config.yaml
dataset: "dead-leaves pictures: piles of overlapping shapes"
translate: 0.06
mlp_ratio: 4
bias: "all"
inner_norm: false
moe: "top_k"
num_experts: 32
layers: 6
positions: "sincos"
pooling: "mean"
orthogonalizer: "newton_schulz_5"
lr_schedule: "cosine"
Rows from block 2 of a small image classifier, named by matrix and row number. Rows with one number belong to one neuron. Each number is 500 + 50 x the weight over its row's rms, rounded and kept within 0 to 999. All counts start at 0. Numbers have three digits each. After the name is the row's rms in percent of the matrix's.
After each neuron's rows are labels from the 100 images, of 14848, where the neuron reaches its highest value: "colour at peak" is the nearest of a few named colours to the mean colour under the peak. Only what is clearly more common there than usual is listed. The data: dead-leaves pictures: piles of overlapping shapes.
# fc1: MLP up (model.blocks.2.mlp.fc1.weight, 768x192), inputs 96-191
# fc2: MLP down (model.blocks.2.mlp.fc2.weight, 192x768, transposed), outputs 96-191

fc1.278 094:511633576559502456540569438482576485483534493557504530450446543525492497488483511484548423561518462593378546530528491588480483450447486527558503502496478542442509472453501408507601579537538543404565408484502503477582501463461505473504492512476601583427434467478463458436483387562393529577
fc2.278 103:446512503501489510522446589470451600427517543479468623563559495507425525441537441507498558557520453497477525423570467483466587507437590562493561541510489476455401463470513483512393552497514523498434506491524538481491478550556519476542591392411503489465487503460548524465498535472559469519
colour at peak: grey

fc1.189 131:483505461486521594592494473594527501457494498458499442431462523438534470505600544481505475479454522548545493500525440544504648526558534421461583588510420587591524495436428541446446490484481493500453494492455486524519475396500464453443424418497491570501507556450530488591449509613433530447
fc2.189 171:451468485448577523456524533503440485527529461536386536481481435549456594447518544502398474478482434420479473529489611424539464420456513519561495485520544561414494477451506505395449562504502512489538512528587451544453486557434476491501537544471494531516443456517612468524554487554513431482
colour at peak: black

fc1.312 099:415489430462498555523530516404529581545522476592474479466558444485449556550476488579554547473485447446528567577535501552481436477572506526495517532495507501495498550558479436547490477532481484435435482473475413477579444433539401523535495490539484478571517514498529463476398529473495493513
fc2.312 102:470510468548453510517526487569454488451516497583463510578427435465464521482479584526402455540449529464433450549446495513556517543526495543482472522455576480554482432461564517471505509445506454514526596583532508550495500571365597390490476468516498537522451470509558523527506494533527460556
colour at peak: red

fc1.404 096:492539554567496473444457531571520458574591434550462438501407516521511488560524555554535472489557492522501539474473403492497490485576503565408486457504533571453527576497338455517551429476485493439482385440553538490496452580521535394498532658500413546391565538597447520485484537526511516573
fc2.404 086:537528454400454474489644525463514533449491568592512483448464435496487453438552568570685541470446441554484411482484610490480458584482566519440477453493492490413479565483581497452440528454481469429435451510521556468553540445465457464501597458495525469453489418473579431517553503491450478502
colour at peak: white; pink

fc1.74 085:562444507546413421562562603494499451427520561402563523444505552549532495380466516502541481568511396465545510482475448505482454547515406552543478489477485521458403473568521426492459508504500486575465470530478364464526422541418505569487444537584546583474524521452554508489475469407475506594
fc2.74 101:430542480526530522481448447566576537515375549574424484535486501468466490578471403481527525479495514525530485520555495518423564496577604426373448529491526565536582563442477533594577492514543479449510546473430544510478538543547535524525493528418390458502489472473451489438571534588579531369
colour at peak: blue

fc1.576 149:502534497472506428482504563469476483482528484490545593520530533521581514513430503473495528588421571521478498482432473453493533574485527602490557536508544441543432546495541520588466557515485524558502419471497526447593427536469548528588538538496466535555480479481461382431566408525433501485
fc2.576 127:501514427554462470495433537541535469463469435454436448542456512533551457443413445462546523471457496388614518519484551439611446461593425483582411437450527560567540499589558474568477474491443381515460528592479548521457481575391443505511585535575593503504529482560515466453468467572502540524
colour at peak: white

fc1.244 087:550546527470472432550442551549459475467501477510561517503510398618573513526406468428571548546480510534431573535478515470519454391586524530569476465478502426390515481625463471517536421551518575462457515559483469459519464477485425519479487515507493431494443471401499505538548605484455377501
fc2.244 092:485480453554421541466471488517409479494598505467483406497484447409532452505519523431487569485442502533566524524394453555468446478433534487531524492477485488492532546409540529550557562430593508464598489461540474473490527451461590511457456535451501532455547554534412593547602471483551505502
colour at peak: blue

fc1.407 106:584478562528414460569524492590443563549553450517580550489521495410475478539529486541437490465529488499523478535493467430498501530546514515493502442460535485458420425528471531490544473455507515469466415565497544505493455489545476549459583544444489601504468542497599491570493554395545539506
fc2.407 109:441409485448610500422486452451506430469486528513427450487530513651472521408425501492513531629467537560511510516501512559566463489527506459540522525474511406554585532496603472511468489520515467568494498455513507440520511482413486461490454529496472413541586440506468507462524528569499505455
colour at peak: green

fc1.206 102:442500427484421449490500528362485537509498521491493513546539451529510466615556584540575526457472375507496478520527497471543532519492577536485587446500518451505457592508631552528508512513416489488536472534522424517527499463470490528524466551546470490515530469474457555467499471495448502550
fc2.206 107:527482487569495496436559454505438468446518454574472481482543530475524522526510518434429516556449540484552450550505541449503487518579484584490479527483552459564566457453577468561443576457500450411494462460523601541548394523484540467611604450478543484555513465471580449504623469473549475535
colour at peak: white

fc1.311 094:429462503566520563378513467483458496423550535564522541507402427509490440497561570541498452503469581467576580561480431575452541526458572537447591567512468496572502386550493512488477425490476487529508499487529515594516450492429448634506404436529448512429473522557428498445428538557603550502
fc2.311 111:513540572509451401574559465612566522562488515494462382510473513479504529558469483466421470464549565570373467509424452503527486543566505483524596487515507507497416628522534449529505526545509521468586501532447444542441527509562460476503519510448471486569505527470508506581564524512398421509
colour at peak: red

fc1.711 055:444465548492540545499463540498545488536489477515511466378482465497529456459506558547464497487523512430406541536481565574494519444517549501566519505530449533459540495582539473561424530549517458569489456463528517615600510520539477471480482536540458502557519455527437495491612499451507482549
fc2.711 059:533532450579444516485504468486536445505552561513601490521554518496349501538479548466546470538558470431496506500582474467524429597495510585410561545495440515489442453525439522435534501474465491488504499473575496436542500576468480573518507503475537506532475503466603450560511503432524525492
colour at peak: purple

fc1.145 113:515560461450510489562604444504568494568511536571555522473467496559517532564445403527436519500546503524468582535497428493579452562510505518435487488460553497449493507530527474564491475539539504545410431517515423533547510404462522569514547531595501559520493412502473524546516424529463440585
fc2.145 099:514500529480482473493443525531526491534458480532474463451505527483534560447415532467532518572402534482487471578533543458509530482453483576508480531560533613578474555395520524593486525528558420476476444578562625568452485525324505523508439515468501505594571494513509425418487495519501480407
colour at peak: red

fc1.238 108:506484450434490498470495482462564540408474560574515600527489523469404495547591501532528489598589485495471468495470562467552540557412449504450459528439514415502569517444455414486466484617527580526566608401520491380472464555569513547508559413527423437511469574488511438462455567523457568498
fc2.238 106:598543561499467430502520467651410484591507553538464427481516616397442416434507547453530504444426504444457448461503541521479532505554505540438480516422484568550475553512498548544502432432456515553471537586462534581403530537445549423494399489564498527481603484530481473484545449462442477549
colour at peak: green

fc1.233 101:484435558495420470578546528497528466371490477501515451487501489463525387443512578445496551465477611540545443445554512534568490457543577452479471492506513516532539447481599531508496436532542480507518545512542486505412622522553421478490487470504501511443494562517500405474483441448466549417
fc2.233 132:559479557643608436523492549581462455539634461531508529498559438519521489437421546535467523561417527520531476463420451506455459532556454559505459419466552541505486465413539498486551395546506552462553505493582435495519528518512599408407502567486552556579438466571497582569430452553474502526
colour at peak: pink

fc1.389 094:452472393598475543587622473468523469500523514578468505534460538537562500460457464509427578472527641521438529526526412570531471511521527477563510593546440473401495527433478506523456486587553408561490418523431411500516454442465503488526384441530532552559475566541372465482561475533524459503
fc2.389 090:578452446498592455515406428559562515435470482574559469526502478434526524548488537453561452516515554491614533396531497415515540530442472518343516463452423476615507503576463439486528544499493524469586545536539576514432532414564460611459513562443467485498553480448410415498479411513448528507
colour at peak: red; pink

fc1.171 074:399605512550510533557432489452441533507473574473504380534505463504486547526512478441468464422543430531471531483587452437492530509514528466474537564595496550431503513435527468532433558513412476407592543499472551629449533440520526460512514518429417497430515535450559526545542522480524435572
fc2.171 091:584468552504524528511468404559453478489593432526445511547412449524552458519462597520461523548418526455453506503427443600498471464476410433494502466501551461566489567493469553486596529494528497594526459623532505503522457549411584539433469491536538612551474474516441568429410466575484424542
colour at peak: blue

fc1.365 086:559526521539517532404497544452546463489524467502528509465444552528479485431607502592483396537649484436468421417574519461465484416462479438441469482498467482518487542473434515409527553484501575528569497460458475474538559516425523476449534493500507517547477540517445498485541483526519582570
fc2.365 094:467498543403447517464478542568457522530451497508352440487530478441485410482483633443502527430351437465486529556425473509534447560584507459509566522487551492495480441510550494456525565551515506533512487525555502468514450464504577414550535504532466515387441493523494480508423559521495451485
colour at peak: green

fc1.535 079:472551481479471520629510544539387603462529453420437515488495463456487500501407523502424540445589493599535428487531598473540607564532538522459445504475542443550527453519529466490450561497535544564455524472516483498527549471458444452478491474471530439535561512436539513610536534606404462520
fc2.535 085:532430426504574515392586566542562454530486483594565517475488453436553614600523508520499478573446552407520528472449505544521462453532544436543511503493469487369541518392557516439483384485437412429525502459467503579527455515478475553491483568480447528532505422484577455474479467515562474502
colour at peak: black

fc1.21 073:520564422546417511490458465479552521589594550557495517406405456516420532551464484517485446555525539628486505488623455569450545468439485574434492451458524455407395513427535471585601470493492528491481476449514493517559488546454430500506563537481453482485546526474432515499423523472414504528
fc2.21 098:475409585470493533497450479468472551480493629536481552491556544522457538500502507370588426527549396469503525454528446453547578571383575472483528547552466443503505365539423433442497472529552565479509443483567466456495532496585573460530598455446440487463485572484494441508476464484541463519
colour at peak: pink

fc1.286 076:468436540479492491511580458525497474520429549473463386497490541485480415520475520553448487479533581566427531536479497538476521523445517489542459564486565575438492408475527447514492448439460508446522504582536537575434455526471543516447456476489474548508409630446495487442509447593418455605
fc2.286 095:604561521557519510568440484479479396426424527546493515586443530487457530415492488360450467524475464467461581581527455543477505444545473517599552486515471535539455582446546480485567551586470579611597456446513470475497540492476508486548504487477592545501500508464488527481436529441528496445
colour at peak: pink

fc1.187 085:518521511441470544498566508535469545485580559494449550560507411437425529546494513517438514515507560426600542518443514454476525512454559480432432482597476430523509603439520469570491511472510556474492518509554437526484426520481554499504499596454458506424527433530458451483512511469570506446
fc2.187 104:379516533390493482573462516487488492483556465625492512579575480503521480549536412593549445583513533539391490436576467495544539531457572537479468550455479451452584495544457530446485444459467554518523501533543622485526551467558385420470512431521491538566466561511480451546423399472540490448
colour at peak: pink

fc1.123 083:386499492495512432522482478457487553460557465448576667537494497518546487479439527561485544475441564463547477497524512424434455419483584485532492488593507566560563447538514475478500527438489448509494547562610428533492440572564548454468548533436461403588393548516596559561551552426501503470
fc2.123 084:517531518475438492513481498504483429485496500477453355506515505515469566545493532508480495528566456489508529507524487535498557573541432536445476460489565502518455517440411568554512466551558494442511547445414515517496627448450443556535440497528519495454611488600431474526497512554439436436
colour at peak: blue

fc1.361 081:465468371561515493495519532550483482483537471442439536382440496424526485478456465525442496483471553503554540518438390496452561516524577518397456470607535459475485586465556463497451526620537493476525407527540346531514472430476570504519451452555546543466580502398435552423539578516531463510
fc2.361 095:571482576503510482467507412437509585557474529503543518511555518527508573559430535555538564493489548530461425490532617468487487567499531556529554480467584467445588452496520488434463453357539565488496535494446438482419457473592454500559473481506404488521410496568598435481505427429549532428
colour at peak: white

fc1.90 063:515486489581407545475525509478529593493379494486463469438453428563530420569557591532478526555462590444483578496522504495549434466458486442488549508455518375491559465519492508517479580475552580566558561502503535510621464478548466471426554518495525454546498476540501508407436451453509526508
fc2.90 071:479558583452440544459507602475529468534515499556502486585548497424370502476492477475550469484510494485480458609512406460499515580429390599441532402431514553378458536491397522521489551486454479410468515520487447541374481433491496514550460424532536454496539511590465504567523440560445501528
colour at peak: green

fc1.219 104:473491476511501541509420488434470510478471555572454461555489522528494483503499442433358529577562442404493495489475458478439595487443426541597494465479598484497558422514458560526497483451527474486558519470551472522502500518492498433466384629513469565425476401539491594561427576516502599452
fc2.219 099:560491599498399559552537518487624523549524532458589490438544443414514545479492472463563452486443474511523477515537563555521451548564478497454458507583507509463406611485534462484497501549472476501483555452458545541530476496467496574603540456476533403535541458415497434404513565525514531535
colour at peak: grey

fc1.602 088:452500530466546499392425531585489528538539377609441445441543538527515538464488538562597566584494499454516551504529435486459406547553525559473465502504581496498453528459487519536577509511455492437533447538530493492575538481532490513497526585506476444440565528547454514507537536537464454469
fc2.602 089:460443495513497537445573422472422550508570555531494386502392447489542481518404469429577491414486475631580462556430592503556497491541525518523533506472499479562552502406590525475434598473491536471533475501503507409498506615468490494568539465396480530517502447469575453469586533514489533533
colour at peak: cyan; blue

fc1.393 107:474514616540549514591476483518456549515603462465435555499541498506507475497482577481428606515545523480481505509479427558562520559481489559515488510552529442466541461631505450510444443503532524448542459505493570496535432541545442477484510463507524527588522420451435596477454472504428444506
fc2.393 104:481425426457435438450494492543534469492414521515499475475498511443424496570543547494554402511526459469453578490441575479449539489504447526516553440387514539609530525545497516566513536566537449499571528461513426459516541503443546546491501573604501541428459544433497409506563521490485418421
colour at peak: black

fc1.88 080:466472514499529491433484494526392598536494478506415602451544414450496525530419515494569609500483474515544452517422443481547471500585502538505456499530457518599522554428491479482481485489394442519517416451501497482406469560519556506465477516511468563488464485523543579453521537511515483537
fc2.88 097:606511484472554504406568510453529515450571548499566433490488434468566535515518536544482418549558481534489573462504578451518523512482518488542548477572452535425533481406558471468437494520549530406591459462523591510561430565492549551557506510556374472477522329485456417448487474526482427575
colour at peak: white

fc1.126 082:501514529524452587402492474581480447551546436602491483544524473485452530480438535527430568456453502502536527532420541441506511549522547452459435530490455459482488498526506459510479515499486458456470442398592523460551624505489545544482525534427514545514523510437525435513551488498469551471
fc2.126 078:521576472473408527479462434550484493534456473433494525452535502555485414563489426452462547507440434551508479482552469593461504519462476500443509488515500465611527527550573583517568494470456530589490462585552497526450438510543536476474536578501428494469505462479451486463467431503495475486
colour at peak: grey

fc1.419 091:518430376486462474445534568458454571468433527478438494432506402504474500543512480558548394473479609509498506531587472499389485559585509497463452364610499450546453496434586578451490539537563468539428496480520475583573474512542436556537467471546547504564537493541467451485562547469485453450
fc2.419 103:505520547486549562504516546499515584509478549483451567528526475534521397412500476495454556488493498463461511506455449468589491543340500545483522503447522522471540604543415331484534485444464455492514517509508435500486527475531482354575541503496439606487386492509471569513500475460496536504
colour at peak: black

fc1.546 090:420492476466518502554482483540407544446425464503505433496461405513533397522557577576525525409538475511498560564527519496460614478617486405556521518422530613509521518555412479542483509495548406479541530451510500521483457519458466460458490467444478517543429444569432568391508463458475480429
fc2.546 080:508429603468465506437529489412537546590479485471451515520510516488484512566441493531460481575504474532613415432521558480521486580431532523435492417570464410522482500483535436473564487484459545508543584580494493473605464503547535527528486520489478467519483519492602444621507560573519442510
colour at peak: green

fc1.449 098:493482603491502467484571511606450562541488487463422487436549545570523532535572451492527524454557404536500470513476429455458460494479558558534465513458534500504465507393412432445481529443453458470503466515547512497511432510482499430463486488494562596376556485478543571469497561525426508558
fc2.449 101:404439511584550490450512566378433502470567560562577595540465544449496460480517555435446466463507498480450503416522554468507572557461550514433609419537464541491519535487576427496477518477498456440394523454505549559539531560570519561564504450527561565452479391471536515473546457464469508532
colour at peak: white

fc1.567 118:566507565635487536493450570435452496520561513481507544488548515504517448501510487511411557601506384458484492466499564492545523418562466482367535487526421520404524523512555546469471528515504555518502464561485593441491527505400530528554498564525558503562459547539553513441456454415478474427
fc2.567 107:437459430373458473520531498520445543537387474530470520513379461477488495522532506494482527381449550538521500514505467439513546450434586582552581469496538499473512394568460536461466553524520549493472437440525548505530551449449585551386505491516427485450436598573554482509536514577466493475
colour at peak: grey

fc1.316 095:499526506521521531425553515418474584492543526497447416514565546526443580510543551455389472428498511538550503538467492456513451547465509622432497476550487441496425535494573502456478450533504560506401531571464562490494450479494442448591588453547608545451564470457458598437555497450570495569
fc2.316 126:495437467525596497576523518541494551477505483436555582584463531563506556466477425475592503449515558586500472523514538459470608534490505518580526491462526477450457526522505448557411423454556550380481590520450558538522457466547557466411544359467502435482426433505500490562581461464549525475
colour at peak: blue

fc1.450 093:547456501566446410553491568565523503481469518487537422536509549515516496413550484444509589478570473493450407510542506479482492473535495493454515490478513481447612499473516438409453505468486496499515503490395393568420468500686452412459515571485519444558483572408499490679544481454460507431
fc2.450 123:507497513562533513521485504545484553464579508481458513526499504485529479416457518448493468578465525502406560484448451490545411565608417507539557472499537502465400558423531501430552477552444463435475513415503491564557564546593572513443547521381508557571418555508494602545449505500477429550
colour at peak: blue

fc1.142 092:523507471545503471425434529486458525525464547540587542502528507493583512530508570557543469455562411464550444484570521474538545535478593512529563496535421450453455533481500492572535608548506549499573419552482569488580536547434505472478520549473453475563469467403448504576441469583449497590
fc2.142 098:517413498426414508555499496531487499466484496501430352519512445512472505463436582486530555487396543485470491522518487457500463527542445492523540471494601498601491500558544522579449529459585512516517489439514476540414464576449484493481517425366495514495531523535534541363604527538484536555
colour at peak: cyan

fc1.265 072:466558477558527531509552554499468515517511518428406582462490492580428445528441559521501493463551482422509512514405449494452458569455502560560544572519498467485463496485536483492450430478515482529546368437483545589430557530423543601442463372527468478438474498496483572426536447542532540497
fc2.265 076:515502470520484462486544485469528499452499541559551502483366539521548568506486432503543454548457699558476513492485485470478465412514551525496480439467478483425535501496513461528415499433500552471516553605436451481507524450521464545464555482590495568530480532478576478513545461534364458476
colour at peak: orange

fc1.328 134:453474474467526550454515507432523510504529545478420498572520426562571579544462490499506495455542525519445473467624405408540554417548547533509582482526420537530524581552529483569536498495474464519520489399472529387592449485591491568474431473462520425450589472462531576507536563425594557473
fc2.328 116:494541441584520503501417489571521427468544425422529531484571533483564558510517533503412608502444552512540563510481530462534441506576444501596450527489508461609551449577515444498400497528522486556504517505480549518381559566349513551523509514525501547514470564474500435511474522513489473530
colour at peak: blue

fc1.425 066:560508476481491428478455544537525536530492566554558505464399545512490556510438559501566532459502475524398389424514415520487553466524449596557593499403506477592380581501546480530494482560607566579490556545488505511498395572592442462549544556459457410518458548518532434473566484491495505520
fc2.425 067:533462467546470510521575492490498435422535558398413490538571521527526504510550427505433533473550505488538522612482475510511487464518475431514501534518572522415552441507477519556517476526403459382453425434474493444492538489480575519412550576546483568437537471455550555589546430538426461517
colour at peak: blue

fc1.637 098:513484510530505450512561489460552582485491547512526589556441480536489574516396456440536509449485504552418430528492489540540530448478646529526506549530478521504433451540549473441543362479468494477564419484472443462547634496492539507476511443495510451474563560510491533469476560450522531578
fc2.637 096:520452401451503506499584584462488489576566530517512455523443476448414439540507448524455485548584484571495494400497458537507510426535472440483476481513499447588481511489568527530421605630509433535503614567473474467475484493549492515535506428472553507489564468482482439484505546520511482541
colour at peak: pink

fc1.36 077:498523532522485515501500463576524505487520511478442452479501541430544453441539552466492506410502542489479498426449502475471505557558533568461602600434557491453488380467485464495545480511502496527464441603492528530477446569499594531499474541558470594465607488459479506507500549461555371445
fc2.36 084:541495523450522396518561496446503487530419493542551644644520509556452525618566462516505486508469467459472479591533481578532462488585495558491464438519457601528511482544465441524453521479475457494504555564498506428528535523511496549503542521477467416543497489528533516504501358503524589428
colour at peak: green

fc1.536 084:439526509607450694555414471491484569516451553402506539418429495422515534511529566418577511545545432441481562540570556515447574522552574397494497462572433525479599472482464489460494480518449480469441494475459463444495544433545462494463484460511568495508497449511440443480365434567510482439
fc2.536 100:436451442464560443449551450551499579458447484471496442569529485507502506568494475484396579534462475486576423485477581393567484555503535544552541492506570515376464480486534591501549518418485486462510571480423481525578460573417468596411486446447533478489415510502536466578575541483525463543
colour at peak: black

fc1.447 091:523393510481482565429532529416547455503458502484600586433472520453454395393555526512494502508449482555465389455451537565453517419539536451526554461453550454555483468394511525499505494617512531486475442588544479433468527511594486392485461528563546493554530529538438422483526478481434623473
fc2.447 094:563568662588505399584517557628363561513482483518398440542543514552559522475431485513492448526420476510511421529545553437515464591510499509439397439465470580454524498522568572503505446519575524522518508520597477470462488534465565476506511495484523535409483479632498527513481473480520546464
colour at peak: pink

fc1.631 099:480595487603487555519531406632503502510606453608450444480447486492553399523477500472515579445489514544578610514470434587445510532519510539561445519470541493465528452506509473465483440449514493490531401425430464517471429515523472555523568477583437499412462440446542613452430539524478482481
fc2.631 095:489492480512505491479559498534558509613464456544535392494470538495529530505489556439485351483460467584461473519531448575581487516480602506456506440494446584482476507573507457415470502386482449563455467533449479544472553558550507419560537490514503486487563535538516524452602510467524484463
colour at peak: black

fc1.766 102:529477520516493509558498434533558521568494521527470558437423602506499555433574527568481585530431546507498553477493545580461483513496480440524439555410553507598602519494369484502501509504536474483576490505498468436465483409441552477461497415520530527447535512535476448485540451492593547475
fc2.766 115:489550590530551616451511478522520502498491449472445537540430542511436423509391544519507529581497460392554532491469510527538495486502531515501575492491615440454367464462558499479461489604485562587436505529578474488538472546412547440588436457483518452536476463549511545408465549452568464504
colour at peak: grey

fc1.453 108:526418516560433579415436409477454464589467446485505553492482539488530541527518428578456515471490445475456587479460554571488510469482570478467626522565433495461425491505466511582474387504491490536517443550550475519500506446611583526527505453541598626494505604469475455468472417460483497540
fc2.453 106:433529482516458464572550626535591482519539515484535497507510595494520473501545530443434443493426547537478472438485496423497455499521488535491491502426556406511467553496481584411484570527585545514528563469383544465559455470452462540525544498478390458410602388522495575497443561535499553542
colour at peak: pink

fc1.451 114:505543495422547424452505477519429543497473427524530552542512538493460443557549448571564418572524582401542381516455449475528392476515494594472422570440514554533525444468498551419526470503521467561477511536476483522540493413513481567473531485482449446512538557499473496487482506513544431537
fc2.451 103:542488562473486479519655446497461485512499456561396480479601590428418461508538550465560549425425376476496590583529555524495556436492515481544503630470516552501495504380592540556451522499439435507454514570576499429495506472511519559500479464489426489420467406507514537473487516440465521520
colour at peak: green

fc1.10 094:575553605444592504420499552596434441531526499452490491495476454527468578523513526507506554465473521501455482440467543523406499568542469525561520513530440430505518575483492594469476487472474541405503408572472500535440462542556524507403467484558502587565417486441395562470439477462455503413
fc2.10 123:463468481458428567582501426383451466493520511516530489428436477563468514445432540605569509520516546555509552526520542503569404489525539594487492464454538516527567603429586543539485558464453452448567539472453485427593542506432477447505579576489429434466557425533585404481503525532484484489
colour at peak: white

fc1.33 077:526463504567381529546464498464478538520583539424480490575497432499459545534451488516411487431518511542563447541452423532515564456523466531473543541437547466574509598576532496523561468424513500538566606403488472583457596456461471513544556446535421533553506574529522489485363567538491493580
fc2.33 069:472494502452576565486648583472573494578456532536461568513483500472492456510539486490530450518432519491493454406584522510474496513484478484541440496558443470440494489463566482497459402568518387514531453568571499462512511534550572422552478455553560436535518454441540535542580408539457579485
colour at peak: blue

fc1.373 090:476500480519545481465613539471438533478567425551515470451453556531474458459574570420519500461421498513550500500425408565526477557462543567500458577587443492423481565374565460425519466554497469517475404413472524480565499562492511389456541433472572496476467417507495586484584472496510489536
fc2.373 115:540486512462554566541440496506524583468571560496500525519484523523449546551481444505551507548531475604565461469496587414591582507504570499587583478510599485499481467511474487517389451498496554370446556481499560556465451561564490504541458387421458450453534457491532458553609529486561541482
colour at peak: black

fc1.165 085:485574514468503407448553549399447421527519552441526502552473503486459545419405484532463469509466541473547500507467420530479568516419457518546471506380456449455446547605487532554538574506500420509451457460442457532508493472494468533561594415479479477520533516472572415466513554482461496510
fc2.165 098:531446444440517561537446444538470552485419516565426532522454467485559469546521516427579503536481425503542517525530432527540468476465523504418535566558494555464485468459489507507479494506508487413578430571428522433459545496544482502485518527548403477514436566525396478512490477481516520493
colour at peak: pink

fc1.204 098:470465528524512449326504461544563535511483580518521452542447470556442537559527490556487620409473481545512497560475562484586502482577492501538577540384481502553550503605460498556503513582469525404488544504450405555543500503482529472573575520485446487528480413527535528479467503501544563457
fc2.204 101:470454467468492541579571637417400504499492544473528596471507541515542521467556461476409441515506585486526482494552409525465470536335468518445434469565397435439389540479467384510481539483514420401412424483486456431480502461542452461474607492430509535456533548476531507477463481505492435521
colour at peak: green

fc1.495 114:458471518494457439514568499515412499459524469561574554469487475384478592464540434543484419502582442480526493537513440438505413480537549492566539504534526579481548523470542479537505575486596474390465516527477461547574470533436530435472537503479454608350538560610511491414558586442475474445
fc2.495 095:537577538391537482476479435517546443460543553463471415549509494472508416602567513552530561563457454438467393412463484566489669505421447529460476446531528516434463530482507498515475479507473595541551491581474548459459524496477537459451505522570545448555441494367498479512509481526511477569
colour at peak: green

fc1.642 101:484403398525459514505471522499495488525478439549597504439526472475513493573482559484518479480508467629584569387415483489475574550535566517528437439550451547498479504423536482469512465450535524570489463518547532523488479511478497422483491466438474498482584484394506532568523525581501550453
fc2.642 094:481526481508507466435436489589532517487459513469480531534537482626516521531557374568483461507527462489500470544499466450550445496538563432524583498485487483394503501590503504394491449536553465538564526631493401462479492481529406458507484544567643541459416498574486445491455535483553455533
colour at peak: black

fc1.673 089:497499445496506584458512524494445439565610544527424453548498480613544492446426482469559513543515478409524499552510378418459427577534507497511452492463485490495501415507555515495502511550504609561394443487496443460522553490581658473538524434438501483438512507508536600470553522558507470498
fc2.673 085:532529535481440517489520418462523495455564445486605493470438458464476415514489491481492458480478463491522468376448580549595564430535465515499528512562451500522466520484476486472511495501456494400529451481631519472439489582529446585543504577486590515521583471412516541498519469485440531625
colour at peak: grey

fc1.472 090:438632483520515539498431562509475495508545534454515553471509457483410584558513466500568601468506436470553555467482450442493505512423475471468541534444561466557530448622468457522429508442529529565415464526491537477484542507429480518551519435509475504449450528483519478582509516543524416587
fc2.472 107:510485539455529446446521398467480472409524474555455593615504477420594498547488557482506601543478491444507549599433545577471555415427441520586506490527518463468506460407549553510603509513547492481532503484552539487556426576363500481442470480568489536523537459531505570442443507452473485452
colour at peak: red

fc1.299 085:425539545557557544555472471463507427468552507510532561419473457514416445510499549479460511512399572472471531432506474552444439462564463518440578563565397564510432487517511527567387415387544498495527511495502644598581451499472495636529440516474518514527534511553494392520582526496496505514
fc2.299 098:558514515541421494443481486441552494494461535545536501506489645548432466541478461488536515492630554465431583571505419495438479548416558514501620509520485524471537550538532488522503617494424545533516498482500441612506473518590588564425437457543531479436539496448524578613579432492491521478
colour at peak: red; purple